Weights of a small image denoising model.
Model: 5.68M parameters, 40-pixel images, arch unet, norm groupnorm, activation mish, widths [96, 192, 192].
Rows from block 8 of a small image denoising model, named by matrix and row number. Each number is 128 + 24 x the weight over its row's rms, rounded and kept within 0 to 255. All counts start at 0. Numbers have three digits each. After the name is the row's rms in percent of the matrix's.
After each channel's rows are labels from the 100 images, of 14976, where the channel reaches its highest value: "lies over" is the class under the peak. Only what is clearly more common there than usual is listed. The data: dashed paths with two dots that lie on the same path or on different ones. In brackets: how many of the 100.
# conv: 3x3 conv (model.decb.0.0.conv.weight, 192x384x3x3, each kernel summed), inputs 128-255

conv.7 094:131119138114106098139092117136112123149135127119124124117144166121131128143101141090132132107115111091124128158103141134128123143112095114141113144142110118102168117139166139127139116111114132164105143107131105100095166149149158138118075166122137096161137171118165125125156115143154043142135123164156129120068123144094116125134143119180133093134109131207154124116128113153145120110141
lies over: dot (32)

conv.4 114:107129131119130129136128140125141124120130117112131137113139127126127126131115135109117124116130120127125134130139140137140108135112125122124136149118123113124121132136134135127138119130127143067175091115125181139172164133136094126224178160131110093145133185137149166136145080131110097122134132099235100077146133136105150091145120044139155102111102115142087146114125105107151118089117
lies over: long path (65); short path (25)

conv.73 094:138126138136133130119111154165136103144117106151113134143133131166131137125106120130125142131138166140135113144120117111155164139157126130145119140125085145121167143120134157087125138132140138201120084103104131106149097110153130142124138109163084135130144115122162128112119142049080107129097117068085102075109092187112108108127108129141092150165173194146163144137170121182091110164163
lies over: short path (46); long path (38)

conv.190 106:124136135146126138114132131118120141135119117106118130117141139113132133123129125130121124120120121137133132135140143147131118126102129136126135128141147131122114130142126130127123125132122139112171223143197124115159123166112094094098069154145095096067102190081121110110112132104068080168162150119136130142122189150093158125150227103176139108130122119124123185112119125103100127170086
lies over: short path (59); long path (25)

conv.127 118:139080139112142109101113140173130111177107156134107113097104132170097132134099155109115076155121164129138085174127126080163145089177130105172073150117129158105156133151120120068090122119160102155119159111104135122123085159119138123137128131150137143141117124139117114147152100099165072130113109138122137154141099136132116132149115136117159149138130131092149073130106141155144131142158
lies over: short path (35)

conv.86 134:143124125149141135112147148135136162126134143125147135115136144138117126111138127141114113128106160133114133122120117135125146118110121123124134102167123147145153143142133128114135130132121133144166143122134150116150153072163104109187103178111107151164107121094103131062095133143131131124145141097150129122201099086133134153148095131185113101103119108105146154173151121145119158071124
lies over: long path (39); dot (28)

conv.129 131:118128165081121131162144144154128059152099147141100169154121042128103117121156090198119139129128107153135124140158099178150127103178112121113121129066114123160110129099103142122163171106136068121108138119125130125094147090147146143140147126110110133127093119087144095133104136142152138141130145129142157125120120138134137143146117128123119155146113141106131095134112128100141153130144
lies over: dot (44)

conv.76 113:132129139122109120133135142149126135114140128139118134103136143138153126109128123116163129131142131151115142102130109134125151142146131155138094129145132100112151138136115129152123152134123145107106153112128066114140085182091188139160098136153111086096125149077180114101132135113094109143130101134108094099086109102109133118117157098149146105072116091133143140147068153130077132129127
lies over: long path (31); short path (26)

conv.53 120:124114127153138147124128133128141156113140133124124128120122143133128129127125125131121147155113157136132143131124111126121138132119153138134119115151120134118132147123144119126129122128122118175108148129124069125164152135131147039111144177132085109114146146093173153057118097164113129095166162102134119138172134101158140178136178114157122039091131067111154143166086113163121124110086
lies over: long path (60); short path (29)

conv.132 097:143137142109143150136124142118117119120105119118139125144128117126129133145136134161108134127110109145126132123115141125137119121112128124107149102122137121151126132154126159111128125114146138197170137077119114130142127086176091141193161160093131093119143147141154077139132062109106118122139135118115172184159147115133131087152105103187139120174135164131186130110063154119167130103128
lies over: long path (61); short path (36)

conv.77 100:136156141133119134146137117111128131105102120131129111125144139123125143137132134133125151118101109141133140135131139126109089143102165119102127127125127102156106117117137121142120118136131147146128225117093146106138066194137166115179148152160169181117111137142134123119185118095110046138093102158117133210102094122119148132211085096140134131111112145138149061146097140148121124087115
lies over: dot (100)

conv.67 083:121118121141122133111118146124136124139129123108120123133112134112109121135106141112118116116106141129126121124139135128142129142105136117112122121148123134124123134135132111122111127127145136099163148132173163107144161167151089087129092086123106120094145144148044127159150148098078028113128158138086204137122152143153146123168179104136142044086108061167104156134108168124125148107102
lies over: long path (55)

conv.146 097:135175142112120136096144116198106102154114159122142089138105105155095125149130115169115091164130093148181056146147114076120089087137127083134131140107184124184118137117100142103139163133172166106125090114143116116130117095115140131114167154145079123130113137136112133166176136142113057133112160129121158135124144151156132130115125123114149133115100129108152157124128139120123136123124
lies over: short path (26)

conv.141 079:133136135133151141107142140140139125146123133122115117123113154117134126135172120133106140137117139104131136125116122120133137127130129126118140120137131125136147123124128113112142115125118129139145135125114089115127134122107118107122100141109112171130127129086157133106198103141141128141136121078166157183169120141185074134158155074091117043088136089139111178133023104121110154128081
lies over: long path (58)

conv.173 175:110141121101117124131102123140142096145131123135133120119127107135117119158140143125139108118137089119121111131147140127150108116124117127122145134089131132136132109125108135128132127131140141100106143099113122146171116091105115150186195186121138117113143172131182104192112074144091151129156142168162081097161101145128142097099125107123121142193103148140131111111005110071154094086092
lies over: long path (39)

conv.70 092:156124112136127124155124161115183169130149107126102143078128131131117142137101102118144184070154140148065141143079092107129176139164138157098180122126085126144091090091164108118084105131120136106112162168109105118133124157137157113062122146107126134128126148148144116120129190150133133132127104146105128141108109122157145100130138163128127124128115144136131109115157127143133128142146
lies over: dot (59)

conv.182 100:131128130151149125124155122120137155136137134122108129123114143116131120118115113131115135143117157121138147129130111120110152144122131124128135122159127130123131138127148131119118117118123127136163128157146124123137101123100125077136105130192118136125127083111078230024123135139060121136165122114134123173100162129123135152197117064162168078080116073106072181201171093142089168134134
lies over: dot (37)

conv.26 136:140129124161146137114145122106140166108141125113126119127129148126142130092121094141105135162111170137150147130120116131107165143116160131127128099171129129135146157126138121109134130127130132157153118153124134118136120119154109073104115139148128103110119106109111158021108136152149135101124141103180141147142151107140133158157097122146151042085143080104117149214228097160094127113159
lies over: dot (53)